{
  "model": "audio captioner",
  "gain_aug_db": 6,
  "encoder_kernel_size": 3,
  "fusion": "cross_attention",
  "decoder_width": 256,
  "decoder_layers": 8,
  "decoder_norm_position": "pre",
  "decoder_head_dim": 32,
  "decoder_tie_embeddings": false,
  "residual_init": "none",
  "eps": 1e-10,
  "lr_schedule": "wsd"
}
Rows from block 2 of the text decoder of a small audio captioner, named by matrix and row number. Rows with one number belong to one neuron. Each number is 50 + 10 x the weight over its row's rms, rounded and kept within 0 to 99. All counts start at 0.
After each neuron's rows are labels from the 100 texts, of 14976, where the neuron reaches its highest value: "fires on" is the input token at the peak. Only what is clearly more common there than usual is listed. The data: simulated sounds of rotating machines with and without faults. In brackets: how many of the 100.
# fc1: MLP up (decoder.blocks.2.mlp.fc1.weight, 512x256), inputs 0-85
# fc2: MLP down (decoder.blocks.2.mlp.fc2.weight, 256x512, transposed), outputs 0-85

fc1.243:47 60 59 37 47 65 55 63 59 57 55 43 44 51 48 60 47 51 46 25 53 57 39 45 41 45 56 57 63 53 51 64 50 51 64 49 39 40 46 56 54 45 22 37 62 60 49 49 39 61 74 41 52 52 41 43 47 45 63 39 39 35 33 44 56 44 33 53 44 54 58 61 61 54 27 47 40 55 47 44 51 50 54 60 60 50
fc2.243:64 65 84 45 49 64 45 51 47 45 64 61 57 47 39 58 50 36 42 40 54 58 48 56 26 45 38 60 68 36 44 53 44 51 69 39 28 43 37 45 57 32 51 47 52 47 49 59 41 59 65 47 61 62 48 52 57 50 57 53 43 09 41 49 59 57 46 51 44 58 67 63 60 43 33 48 45 52 35 57 40 46 38 73 55 46
fires on: "quiet" (100)

fc1.391:60 60 60 42 57 43 53 47 70 27 60 54 64 52 60 50 54 53 51 58 66 39 40 64 57 38 39 32 49 43 27 58 60 64 59 42 60 65 60 48 48 70 39 67 62 54 40 47 45 46 62 43 51 54 46 43 45 37 48 56 50 49 57 51 55 48 32 49 49 42 64 58 49 65 40 59 46 32 53 38 70 46 41 49 45 40
fc2.391:45 68 52 56 70 50 62 38 64 32 58 54 53 40 54 50 69 49 67 44 61 46 39 70 41 56 57 26 37 60 29 51 51 53 63 46 54 60 46 58 62 63 60 68 48 67 50 56 55 67 60 55 36 46 48 46 36 42 50 65 58 43 48 22 45 44 47 52 46 25 60 66 51 54 38 49 38 31 50 33 48 54 56 41 35 54
fires on: "knock" (50); "air" (29); "imbalance" (21)

fc1.103:62 47 61 48 55 39 50 54 62 51 58 46 51 62 60 36 54 47 48 39 58 39 44 45 57 39 41 35 39 53 47 53 71 69 31 60 53 54 59 57 37 65 44 55 42 53 49 42 35 44 53 46 50 57 53 48 53 49 58 35 48 55 66 59 61 46 23 28 50 35 70 47 47 62 57 41 44 53 48 45 69 52 52 58 57 37
fc2.103:49 55 57 61 39 46 61 56 60 51 46 65 56 55 65 28 59 47 69 61 47 36 37 65 67 45 48 28 50 62 33 68 61 53 60 56 76 74 50 44 36 65 52 70 40 65 45 48 34 39 47 47 40 52 66 57 49 49 43 53 49 52 60 48 50 57 39 37 56 46 59 61 58 48 56 45 37 58 44 61 63 34 47 61 49 48
fires on: "knock" (70); "imbalance" (30)

fc1.385:38 57 55 41 61 43 50 29 44 51 59 36 52 49 50 40 50 59 60 65 63 46 43 61 57 64 39 45 47 52 53 49 58 47 56 39 63 50 40 60 34 56 56 53 51 44 54 51 50 45 38 68 57 53 44 34 24 50 49 55 47 58 52 45 51 65 48 63 51 48 60 51 39 68 53 63 55 36 40 45 51 64 54 46 57 58
fc2.385:43 31 38 53 62 55 59 48 43 45 42 59 60 49 73 52 25 51 51 49 51 45 24 42 42 66 48 39 45 55 55 56 58 34 60 53 44 52 49 43 31 43 61 53 48 48 56 57 51 39 49 58 47 54 48 68 46 50 52 53 58 92 41 40 49 46 37 60 48 52 39 42 45 55 61 54 35 45 56 56 59 47 47 34 44 53
fires on: "fault" (50); "room" (27); "leak" (11)

fc1.88:33 60 48 60 60 50 45 44 42 48 41 34 39 55 58 48 39 53 44 36 68 49 44 67 31 59 62 51 52 56 26 48 63 39 64 50 62 60 66 54 47 62 47 41 56 50 57 55 68 54 37 47 67 66 48 44 50 22 57 53 58 58 53 50 53 55 47 53 48 30 62 50 55 78 48 52 63 36 53 46 52 58 60 34 43 53
fc2.88:56 26 36 44 57 49 41 45 48 37 39 67 51 57 63 45 30 54 48 39 50 45 45 32 55 47 41 46 64 45 71 54 45 45 54 40 33 52 39 50 47 56 51 58 58 55 44 55 36 44 59 70 49 50 50 50 54 55 58 51 52 74 48 38 45 54 55 61 47 62 48 36 39 45 66 55 53 61 61 59 47 42 37 41 65 48
fires on: "room" (77); "fault" (12)

fc1.162:33 68 66 58 61 56 40 43 49 51 77 54 62 64 46 45 54 53 44 59 59 41 55 64 52 39 45 48 44 35 33 53 46 57 36 43 69 39 42 59 49 46 63 37 55 58 50 59 47 38 44 47 38 42 37 38 52 62 39 65 41 44 51 61 64 50 46 46 69 57 77 54 51 60 59 40 73 44 69 45 55 59 43 66 62 55
fc2.162:50 54 55 41 49 53 56 43 55 62 42 52 65 57 46 45 48 50 26 38 48 49 55 55 53 36 50 68 58 49 51 36 43 59 50 49 50 48 43 57 51 62 45 55 60 25 36 43 55 43 50 50 59 58 71 47 45 56 42 33 46 50 49 65 62 46 57 42 58 77 46 60 47 53 43 64 43 43 40 46 44 41 52 58 46 57
fires on: "room" (57); "fault" (36)

fc1.8:61 53 65 33 49 41 50 45 53 43 66 54 52 68 57 41 55 55 54 33 65 36 49 58 50 41 43 35 50 53 40 53 68 58 37 57 59 56 54 50 46 59 44 54 47 65 48 44 47 57 52 49 52 57 47 35 51 48 43 50 51 64 56 57 60 53 37 21 57 39 62 44 53 62 45 52 36 45 55 55 76 51 44 45 49 43
fc2.8:48 60 62 42 55 36 62 55 64 45 65 57 40 60 61 39 53 53 60 54 54 44 57 73 51 52 53 38 58 58 32 62 60 51 67 47 72 71 58 36 40 57 53 59 45 65 49 53 31 56 55 43 51 54 63 55 37 41 51 56 46 63 59 39 46 62 46 40 43 40 60 64 47 54 48 42 41 38 48 47 68 46 62 40 39 46
fires on: "knock" (84); "imbalance" (16)

fc1.314:37 71 53 50 48 32 52 42 45 58 49 37 42 55 44 33 47 52 58 46 60 65 45 55 39 64 63 42 37 57 44 53 81 39 49 40 59 45 60 49 51 64 67 56 42 41 51 35 52 50 46 61 65 53 42 54 47 62 50 45 64 46 42 57 60 77 38 45 52 55 62 33 48 57 32 41 65 50 47 40 45 56 53 37 51 58
fc2.314:46 32 37 54 54 45 54 50 37 38 35 46 69 50 78 56 37 56 51 44 59 46 28 26 55 59 41 34 66 47 65 44 46 43 51 47 35 41 53 50 34 43 57 53 37 41 40 65 42 45 72 51 42 43 45 54 54 44 61 59 43 72 56 41 60 42 49 62 45 43 44 33 45 60 57 46 53 58 67 55 63 50 48 46 51 46
fires on: "fault" (36); "room" (32); "rattle" (7); "hum" (7)

fc1.306:55 52 56 52 48 33 56 39 41 47 56 48 67 38 55 32 67 66 41 59 66 49 44 47 53 35 57 65 45 59 41 36 62 27 35 49 58 55 33 46 37 61 60 68 42 61 34 38 51 55 45 53 53 45 51 43 46 49 41 36 54 51 51 44 57 45 52 39 57 55 49 29 53 66 41 33 40 51 40 60 43 34 48 60 54 24
fc2.306:50 59 57 57 44 47 42 33 43 51 52 45 71 55 52 62 55 56 45 33 77 43 47 43 55 34 41 61 53 35 54 51 54 60 51 54 53 51 35 53 46 58 46 41 55 34 43 40 48 51 62 49 60 45 50 46 60 45 53 43 45 53 53 74 46 38 50 57 65 45 68 40 49 58 49 58 53 57 48 51 38 47 49 53 56 54
fires on: "imbalance" (98)

fc1.115:49 55 44 47 55 65 48 50 45 59 52 42 48 45 75 50 38 75 44 48 49 49 51 67 30 61 63 54 57 59 45 45 52 49 60 49 51 54 51 38 40 40 63 46 60 44 50 55 54 51 45 36 57 64 47 65 46 38 48 46 48 59 50 55 51 54 49 34 51 56 53 53 58 69 46 42 75 29 62 51 49 49 60 36 51 44
fc2.115:46 45 43 58 42 38 49 45 39 39 41 52 48 52 60 50 42 40 44 51 66 53 41 37 51 71 59 46 53 57 66 64 56 42 69 41 47 56 38 36 45 59 47 62 46 57 52 36 37 32 58 52 56 43 57 63 43 46 43 64 63 72 38 47 48 64 55 67 47 51 36 37 43 65 62 49 55 50 42 67 44 54 50 39 57 44
fires on: "room" (52); "fault" (24)

fc1.192:44 63 66 49 44 47 45 47 45 47 54 34 33 48 56 43 54 55 41 46 46 63 61 74 38 51 58 55 65 60 32 42 55 37 45 49 51 46 55 41 49 47 46 42 42 46 52 45 54 47 40 47 64 61 46 41 38 30 45 52 53 37 41 55 60 55 47 43 53 61 56 56 59 67 32 53 70 42 53 44 48 53 62 44 51 47
fc2.192:46 37 31 49 52 34 36 49 35 29 33 47 62 59 66 52 36 49 34 38 60 49 32 34 54 61 52 50 52 57 77 54 48 29 58 44 46 47 48 37 38 48 53 59 52 42 58 46 36 29 49 53 54 42 58 63 58 54 49 50 64 61 36 56 59 57 37 66 60 62 48 39 38 63 76 56 56 50 53 62 58 48 45 38 55 64
fires on: "," (56); "fault" (31)

fc1.146:48 47 66 30 56 37 56 42 70 45 55 64 46 65 51 31 52 51 60 45 57 58 43 41 70 31 48 38 43 37 44 54 67 64 38 46 51 48 58 57 44 62 38 44 56 65 57 51 36 43 56 75 58 51 46 38 52 45 34 58 44 30 53 54 63 61 29 54 62 49 72 54 36 44 59 66 43 51 40 46 57 43 54 51 55 57
fc2.146:33 52 55 52 49 52 63 37 53 48 39 53 42 58 58 49 36 46 48 51 49 46 37 33 46 64 59 60 47 67 46 66 63 58 75 54 52 78 54 43 39 46 43 63 47 50 46 44 53 34 66 44 39 49 72 46 32 29 42 60 54 69 47 55 61 57 50 57 57 43 49 49 57 50 46 50 32 39 50 48 60 37 48 52 43 51
fires on: "knock" (47); "imbalance" (43)

fc1.298:51 51 33 40 59 50 44 47 54 52 60 26 47 53 62 52 50 66 60 50 37 35 59 52 48 48 64 39 38 54 53 52 46 60 39 49 60 39 64 49 50 54 65 60 62 42 65 50 57 63 59 62 54 42 45 47 46 56 50 42 56 55 38 37 27 60 42 39 40 46 48 49 67 61 46 43 53 44 49 66 42 45 52 51 47 63
fc2.298:58 52 53 63 43 57 56 49 53 59 46 46 65 45 35 53 50 45 42 43 43 56 63 50 43 41 43 61 48 46 40 43 54 52 61 57 43 37 60 50 68 58 48 34 66 40 61 33 53 50 57 47 40 54 45 52 82 74 48 33 50 50 65 54 51 41 39 41 58 47 64 39 42 33 44 44 52 64 48 36 47 60 63 41 36 64
fires on: "with" (91)

fc1.125:43 58 50 55 41 53 56 51 47 62 46 43 47 49 55 60 43 47 48 41 63 58 43 47 36 47 53 49 50 66 34 47 58 44 61 45 44 45 52 34 48 40 55 43 40 42 39 60 37 62 58 36 59 50 44 55 35 42 50 41 48 40 41 36 54 44 26 47 20 42 44 43 65 68 25 36 60 54 53 46 55 67 53 50 43 32
fc2.125:60 47 55 55 40 44 53 54 63 43 53 66 49 38 45 56 59 35 46 54 40 53 54 62 54 37 26 54 49 25 46 50 45 63 43 41 38 42 51 74 74 52 45 37 49 38 46 46 44 46 46 46 40 64 37 51 53 67 41 51 47 28 51 38 49 45 49 45 50 69 53 62 50 31 57 51 68 67 45 35 33 51 36 62 59 51
fires on: "in" (91)

fc1.56:54 56 34 57 49 53 65 59 60 52 69 62 45 61 61 48 52 43 53 64 32 40 53 49 38 57 50 46 50 40 42 50 69 57 58 54 38 44 66 30 41 45 53 36 38 53 45 55 50 67 54 42 75 44 52 57 53 55 43 55 60 55 49 37 31 52 53 42 22 51 48 69 57 43 38 44 66 52 56 46 45 39 45 47 57 41
fc2.56:48 40 44 51 50 43 67 67 64 52 64 69 39 47 47 35 63 44 52 49 43 65 58 56 45 57 56 30 57 60 41 63 68 47 68 40 52 64 54 38 57 52 43 60 52 71 34 66 48 51 62 49 66 59 56 57 37 45 37 70 53 54 56 33 43 63 55 45 29 59 37 56 49 51 58 52 41 40 50 55 51 38 55 42 53 41
fires on: "," (79); "grinding" (21)

fc1.213:56 49 52 42 63 52 44 49 46 51 53 40 58 50 48 48 61 67 50 35 65 47 34 58 47 49 43 46 49 50 47 39 71 30 31 56 46 44 53 56 44 61 59 58 43 39 53 57 49 60 54 40 76 59 53 64 54 62 54 43 54 56 38 41 48 49 36 36 39 44 43 44 42 62 50 57 64 53 57 50 42 62 50 42 43 53
fc2.213:43 54 50 50 52 57 64 42 45 48 48 47 46 44 27 58 59 53 51 61 38 45 50 52 61 53 50 48 39 42 41 37 49 61 46 92 38 54 49 53 51 56 59 51 46 52 54 48 54 65 44 43 49 52 54 50 53 59 32 61 59 55 54 53 46 32 57 44 48 33 43 63 62 48 36 49 48 56 62 49 38 57 49 47 30 48
fires on: "imbalance" (78)

fc1.119:59 55 63 53 58 37 43 42 33 46 53 57 60 35 55 31 61 71 47 64 50 47 56 55 50 36 59 65 47 54 42 44 69 29 28 55 57 52 35 50 27 53 67 69 43 58 37 50 49 53 41 61 56 43 51 43 55 50 41 38 60 49 53 48 55 42 52 42 45 53 49 33 48 66 29 46 49 58 40 51 39 38 51 55 54 17
fc2.119:44 62 54 50 42 50 43 32 40 42 50 42 71 52 44 62 52 57 46 35 75 52 54 47 57 39 46 64 53 45 53 53 56 57 61 64 46 47 42 50 45 53 50 45 56 30 45 30 43 55 56 50 49 45 51 49 65 49 45 41 41 49 51 75 54 30 50 61 62 39 63 35 51 61 49 55 60 61 45 56 45 51 43 50 55 56
fires on: "imbalance" (80); "knock" (20)

fc1.31:49 78 43 58 38 46 68 53 52 56 45 64 62 44 51 64 61 37 60 43 44 49 41 49 58 43 50 45 57 49 36 63 69 39 46 46 41 54 57 36 34 67 29 53 49 46 32 38 47 50 46 54 64 31 39 62 48 55 60 57 55 55 58 58 40 52 39 53 36 45 31 38 46 58 30 51 66 44 49 53 47 49 42 46 60 42
fc2.31:64 25 40 42 56 56 50 61 43 43 03 52 52 53 65 41 22 48 45 45 53 38 56 43 42 49 51 57 37 50 56 53 48 43 47 57 52 54 56 41 50 45 61 49 46 54 70 47 50 45 48 62 37 51 47 42 58 56 55 30 50 89 41 51 45 55 49 59 51 51 60 42 45 41 63 49 47 54 50 46 57 45 57 47 43 60
fires on: "imbalance" (37); "squeal" (16); "leak" (15); "rattle" (11)

fc1.16:45 37 41 59 62 67 70 46 48 37 47 56 46 45 49 54 57 49 55 42 64 52 61 52 49 38 49 45 50 48 43 39 52 52 33 56 53 29 48 32 35 51 66 37 45 49 45 44 57 57 63 61 56 41 49 62 56 20 39 54 35 40 51 50 47 55 49 52 52 56 41 51 61 67 47 64 61 37 42 61 35 54 42 53 58 49
fc2.16:47 48 49 56 65 53 66 47 58 51 49 60 47 45 49 43 49 46 56 41 52 56 62 62 64 45 55 35 31 64 27 25 67 51 58 32 49 60 46 57 44 56 56 65 64 63 38 64 60 52 60 51 56 68 61 75 59 37 58 55 49 41 47 39 67 51 64 51 44 35 46 57 37 49 50 68 34 38 53 41 40 64 40 37 44 46
fires on: "knock" (44); "rattle" (35); "imbalance" (10)

fc1.236:43 48 47 50 39 56 61 50 65 54 58 41 39 43 40 48 69 55 60 71 56 22 66 71 54 43 47 33 28 43 31 53 48 49 35 50 48 51 53 61 35 63 47 62 51 63 54 50 54 52 32 58 40 49 37 45 48 36 50 43 52 47 70 53 38 56 61 49 61 44 51 60 60 51 37 51 38 48 49 48 56 50 50 46 43 54
fc2.236:41 42 45 46 47 43 60 27 58 46 50 42 36 38 43 50 44 52 60 58 48 42 48 46 49 55 56 31 35 65 35 40 38 43 46 53 33 51 39 38 36 55 40 36 53 66 46 40 61 46 52 69 46 43 32 46 39 43 43 60 58 45 57 25 51 68 67 61 52 44 33 56 54 46 44 55 39 46 59 59 50 58 49 41 55 49
fires on: "-" (100)

fc1.226:47 45 57 57 61 60 45 45 41 54 43 41 53 53 55 45 50 55 44 59 64 42 60 60 36 51 43 55 49 49 43 56 46 46 48 51 72 53 52 60 46 51 55 47 58 49 62 46 51 52 44 58 44 57 43 47 45 39 51 41 37 38 57 53 49 48 48 44 56 48 72 43 59 51 49 50 31 47 53 55 51 48 71 61 46 59
fc2.226:50 49 47 62 41 55 48 60 44 49 41 49 44 45 46 53 44 45 50 48 49 54 47 48 51 56 64 75 75 54 65 74 55 35 72 53 55 62 48 41 43 48 31 47 44 48 47 41 42 44 49 48 72 55 60 54 55 51 53 52 76 51 42 51 41 47 42 62 36 45 35 37 37 55 45 51 66 37 51 73 54 57 44 38 46 35
fires on: "with" (20); "room" (20); "rattle" (18); "pink" (12)

fc1.397:32 53 57 41 63 41 45 32 51 51 46 41 58 53 41 50 40 64 58 59 51 40 39 46 54 58 54 44 52 47 62 43 57 31 55 43 56 53 48 62 44 56 60 59 58 48 51 52 36 45 38 57 66 42 45 40 33 48 53 53 57 65 37 39 46 62 55 63 55 48 52 40 37 53 53 48 54 42 48 69 53 57 50 41 60 62
fc2.397:52 33 36 53 43 56 53 56 42 35 49 54 62 28 77 65 45 50 48 40 52 49 44 43 43 54 46 37 55 66 50 49 54 37 55 66 47 51 55 31 39 38 50 53 48 58 58 50 48 47 64 50 31 47 42 64 55 35 54 35 58 86 37 43 50 48 43 53 36 58 36 43 51 44 55 55 43 47 51 47 51 42 41 43 57 52
fires on: "fault" (56); "room" (19); "rumble" (11); "hum" (9)

fc1.34:59 46 39 43 43 56 60 49 73 38 54 44 48 36 50 71 51 60 54 44 50 50 49 64 32 46 51 37 36 64 21 48 48 56 41 61 36 50 59 56 61 45 40 60 72 38 53 55 55 63 61 32 45 48 28 51 53 27 43 47 51 59 59 42 54 37 44 50 42 30 52 53 53 58 48 50 55 58 66 34 54 72 34 50 25 45
fc2.34:51 48 53 26 48 50 56 35 55 44 48 58 53 53 56 63 38 54 50 49 47 50 40 50 48 58 50 19 33 62 36 53 53 55 46 62 21 47 42 49 46 62 49 50 73 48 55 45 42 52 65 46 40 52 23 51 36 56 41 56 67 54 49 40 57 50 43 59 54 51 61 61 45 32 44 51 43 53 54 45 50 65 50 41 33 58
fires on: "-" (100)

fc1.52:37 57 66 45 42 71 59 46 70 49 59 38 29 46 44 55 50 57 63 46 53 48 54 48 25 48 74 54 61 46 61 57 70 37 59 65 42 58 58 35 44 38 46 50 52 60 62 44 29 58 52 60 56 43 42 56 39 47 50 52 61 30 42 47 47 62 41 48 39 58 60 55 54 65 26 48 48 35 41 66 55 46 45 47 55 50
fc2.52:56 57 59 49 39 58 51 62 63 45 55 43 48 57 46 58 45 32 49 45 51 52 40 41 46 54 54 42 51 40 46 45 55 51 49 49 38 42 49 53 46 41 55 39 51 50 53 45 44 58 41 48 54 66 38 37 41 54 60 53 71 21 55 56 65 59 40 38 64 73 65 53 56 55 33 28 37 50 49 51 47 69 56 50 55 48
fires on: "quiet" (49); "slowing" (47)

fc1.362:54 67 50 59 55 63 53 50 56 61 51 55 51 48 55 56 67 56 70 39 62 60 47 67 51 33 59 54 46 54 27 37 57 43 29 45 56 28 50 49 58 41 59 56 41 36 47 65 55 66 62 50 76 58 43 56 54 39 39 47 63 46 40 41 44 43 48 51 49 64 40 53 57 70 42 54 58 49 44 46 49 62 44 42 43 52
fc2.362:54 52 64 48 54 49 59 54 44 51 50 58 42 40 56 51 51 67 46 49 58 46 42 60 38 46 55 43 52 56 26 34 77 30 50 36 36 67 61 43 32 53 61 69 56 59 54 49 47 74 44 48 56 57 65 57 42 41 59 48 56 57 49 45 53 41 45 49 46 23 47 54 45 62 39 61 50 33 51 45 50 55 50 36 35 41
fires on: "imbalance" (100)

fc1.74:44 60 64 52 46 43 47 53 67 48 64 48 54 68 51 37 58 44 62 48 63 31 48 56 55 41 50 38 49 63 27 73 66 45 49 53 55 53 63 41 43 49 50 52 46 75 44 45 51 53 61 58 55 35 46 43 51 34 55 48 56 46 61 52 48 57 56 50 45 30 70 40 56 59 34 41 43 50 48 52 68 54 38 53 52 36
fc2.74:54 69 61 48 65 37 56 62 66 44 53 44 41 61 57 48 60 50 58 41 69 57 50 62 57 40 33 49 48 47 54 69 49 54 51 39 61 59 50 64 64 60 61 55 48 59 67 42 32 36 61 58 64 53 53 33 65 44 61 57 41 49 59 56 64 63 53 55 53 34 75 56 33 64 70 49 44 77 48 50 62 56 53 41 48 52
fires on: "imbalance" (75); "knock" (25)

fc1.396:48 58 75 54 58 41 50 58 70 53 64 54 38 51 53 32 50 43 56 44 66 62 54 62 32 48 35 44 55 48 41 62 73 45 66 44 55 52 64 52 49 49 62 41 53 56 39 40 43 43 56 67 56 64 50 62 46 60 26 65 39 20 32 47 41 62 46 39 41 56 62 61 54 49 44 55 43 53 49 50 53 46 55 52 60 44
fc2.396:41 55 55 45 54 46 48 54 65 49 46 55 41 52 46 42 40 47 53 62 52 53 27 58 55 54 32 54 49 36 54 56 50 60 80 35 40 48 64 57 58 43 41 38 48 42 41 38 50 31 40 44 53 80 52 34 40 48 23 67 58 16 39 57 43 60 52 52 36 45 43 69 59 64 47 57 57 37 65 49 58 47 58 47 77 50
fires on: "in" (73); "a" (27)

fc1.462:46 58 55 38 68 60 42 53 54 66 68 47 36 75 71 53 57 50 47 57 51 46 49 70 43 58 60 56 55 54 42 44 44 50 45 35 47 60 43 55 37 45 48 60 52 52 44 58 39 62 48 51 54 55 41 51 21 52 47 53 37 47 39 45 41 44 40 42 39 43 47 61 59 57 43 44 59 41 54 48 50 77 63 64 66 34
fc2.462:63 48 35 71 50 43 47 52 53 45 44 52 57 43 47 40 49 60 35 38 51 63 56 33 41 59 41 66 56 61 42 62 36 48 45 35 61 46 60 64 54 61 38 42 28 53 53 32 59 22 44 54 61 37 44 42 55 44 55 31 52 50 68 66 62 48 52 62 58 55 38 39 53 56 47 44 40 62 48 56 55 49 60 55 55 46
fires on: "with" (67); "in" (25)

fc1.394:47 59 60 47 64 44 30 49 43 59 45 40 39 57 61 42 59 58 50 52 53 39 62 66 54 51 31 33 39 57 44 50 40 41 44 43 53 35 50 55 44 67 62 51 46 62 48 41 42 57 38 53 47 52 43 52 28 48 51 48 42 46 39 62 49 54 36 45 50 53 66 43 65 38 49 41 35 50 37 54 51 61 61 45 78 45
fc2.394:64 59 49 50 55 49 00 58 36 48 39 64 41 56 39 44 46 53 46 42 54 49 48 55 53 40 54 50 57 50 51 51 57 44 59 49 50 51 53 44 46 50 44 56 56 47 43 39 29 49 43 58 60 49 68 77 49 54 53 45 55 43 45 54 52 41 56 47 45 43 48 55 47 18 38 48 58 44 51 45 54 58 62 43 44 41
fires on: "with" (88); "a" (12)

fc1.116:37 56 25 53 62 64 41 38 56 43 63 38 51 52 44 52 55 51 65 47 42 37 34 39 59 68 55 41 50 52 62 60 29 53 48 63 56 45 53 50 51 59 41 44 39 47 67 55 41 48 57 45 41 48 18 48 59 49 40 74 67 62 53 59 50 54 46 46 64 38 50 49 56 63 51 34 66 45 65 54 70 60 33 42 54 62
fc2.116:42 54 57 48 49 68 36 47 60 62 52 42 48 65 45 65 56 43 55 52 53 42 50 47 51 46 46 42 57 47 51 51 36 62 56 86 40 15 50 55 59 47 45 28 54 33 54 50 47 53 53 42 52 57 22 45 59 49 39 60 47 46 50 74 47 45 51 52 73 45 59 59 52 47 46 43 48 43 61 47 51 67 45 50 61 96
fires on: "fault" (37); "up" (29); "room" (26)

fc1.217:58 54 44 48 53 51 53 51 62 57 47 20 41 59 58 47 49 70 62 48 40 37 51 59 41 54 54 43 41 48 43 51 48 43 38 51 42 46 64 66 35 60 42 40 38 38 59 44 48 63 34 47 51 48 41 51 41 41 52 49 48 50 62 42 49 60 46 33 41 40 47 60 55 72 49 51 50 65 79 58 77 57 40 55 48 42
fc2.217:45 46 50 39 42 44 58 37 46 46 50 50 46 43 29 52 56 39 48 59 38 54 45 61 54 54 55 40 44 54 42 41 46 49 54 99 26 49 46 51 54 49 51 50 58 50 49 44 46 49 56 50 40 42 43 56 47 43 15 56 54 52 55 47 51 52 54 47 60 49 51 53 58 35 46 57 56 52 59 53 43 56 54 46 36 60
fires on: "-" (100)

fc1.114:53 62 58 32 43 52 65 53 45 40 50 55 47 53 55 61 47 55 47 28 68 54 46 53 25 53 51 46 46 69 38 55 61 55 57 50 40 52 63 43 64 40 53 65 66 36 64 50 49 73 72 27 45 51 34 47 50 46 61 40 55 39 46 47 62 38 27 42 33 41 68 55 43 50 32 24 51 53 53 36 42 62 50 47 40 36
fc2.114:59 67 70 35 53 62 47 38 56 46 58 65 46 42 55 60 40 58 51 42 50 53 45 36 29 43 61 49 49 60 37 44 58 47 60 50 29 56 36 54 60 43 58 64 57 52 54 48 45 65 48 40 47 53 36 47 37 48 59 48 58 38 33 59 52 43 36 51 58 58 68 54 54 35 39 40 54 40 48 43 43 67 42 53 42 41
fires on: "quiet" (92); "bearing" (8)

fc1.149:43 55 55 43 57 44 52 55 48 76 55 40 47 64 57 42 64 46 41 59 54 56 48 72 37 70 41 49 44 41 43 50 50 52 56 34 51 56 53 64 64 59 62 59 55 43 43 56 50 49 52 25 60 60 48 66 49 65 51 50 51 45 52 32 43 42 56 22 24 51 51 57 47 60 46 31 53 58 63 48 47 47 58 51 51 31
fc2.149:44 67 65 63 52 58 35 66 68 55 46 47 39 52 44 39 48 51 59 65 52 56 47 38 45 58 63 65 57 59 63 59 63 56 74 48 29 45 52 51 64 44 38 46 42 48 55 35 45 44 42 38 58 56 42 47 46 53 40 51 53 27 41 62 39 58 51 47 54 30 57 57 68 46 34 49 61 35 38 50 61 65 31 47 76 53
fires on: "in" (78); "quiet" (14); "a" (7)

fc1.491:57 53 65 36 67 54 46 50 54 58 68 59 46 70 58 65 79 54 50 42 59 46 48 66 68 46 41 35 54 54 51 47 49 41 26 41 50 51 49 44 46 55 48 61 54 51 47 55 28 67 60 40 70 39 58 51 52 59 58 62 59 30 39 44 48 52 42 50 39 46 44 51 53 52 51 58 44 49 68 42 41 53 47 55 48 58
fc2.491:53 60 48 49 61 42 00 55 32 59 58 46 43 56 64 56 53 49 48 50 45 49 49 55 49 50 46 40 53 57 45 49 40 44 47 45 46 44 53 47 54 42 57 47 49 58 51 51 30 59 57 56 50 53 45 68 46 54 53 44 54 51 42 44 47 42 44 48 41 51 47 49 48 13 48 50 58 49 50 43 53 53 53 47 56 49
fires on: "with" (74); "and" (23)

fc1.371:59 60 58 61 65 51 49 44 56 28 53 55 43 46 51 57 56 53 61 39 71 58 63 47 39 32 65 48 52 52 42 51 56 51 51 59 46 30 59 31 48 33 67 43 44 65 46 45 55 48 64 74 55 22 40 53 46 24 39 43 37 45 28 49 53 62 57 56 56 54 62 56 61 47 37 63 68 47 39 63 53 62 46 47 58 57
fc2.371:43 52 46 62 25 48 75 38 53 60 48 50 52 34 46 47 43 39 34 43 42 58 53 57 52 48 43 52 46 55 36 31 62 55 46 45 64 58 32 57 50 53 59 53 60 37 37 46 73 49 54 40 47 62 56 59 43 42 52 43 37 43 61 56 64 41 61 41 60 52 44 59 48 53 51 49 29 56 33 41 33 49 53 58 47 52
fires on: "knock" (40); "imbalance" (36); "motor" (7)

fc1.293:36 51 42 54 46 58 60 39 63 42 61 46 46 48 69 57 54 38 69 46 69 36 40 63 55 41 37 43 49 54 42 54 48 48 50 48 69 59 64 53 44 48 33 26 51 47 42 60 38 50 57 51 55 47 39 44 47 33 58 67 40 46 62 53 43 52 51 58 59 30 62 65 51 58 44 65 40 54 57 60 49 52 66 52 48 63
fc2.293:45 37 37 59 49 62 49 61 60 64 38 48 43 58 78 53 50 51 63 45 34 42 44 45 46 60 46 35 66 48 56 65 39 51 54 52 49 38 58 52 45 43 49 37 36 34 53 57 45 43 45 45 43 54 44 35 48 56 67 46 40 69 54 45 40 43 39 44 45 36 53 53 44 57 59 40 41 52 70 50 73 66 57 49 58 59
fires on: "room" (46); "noise" (24); "leak" (11)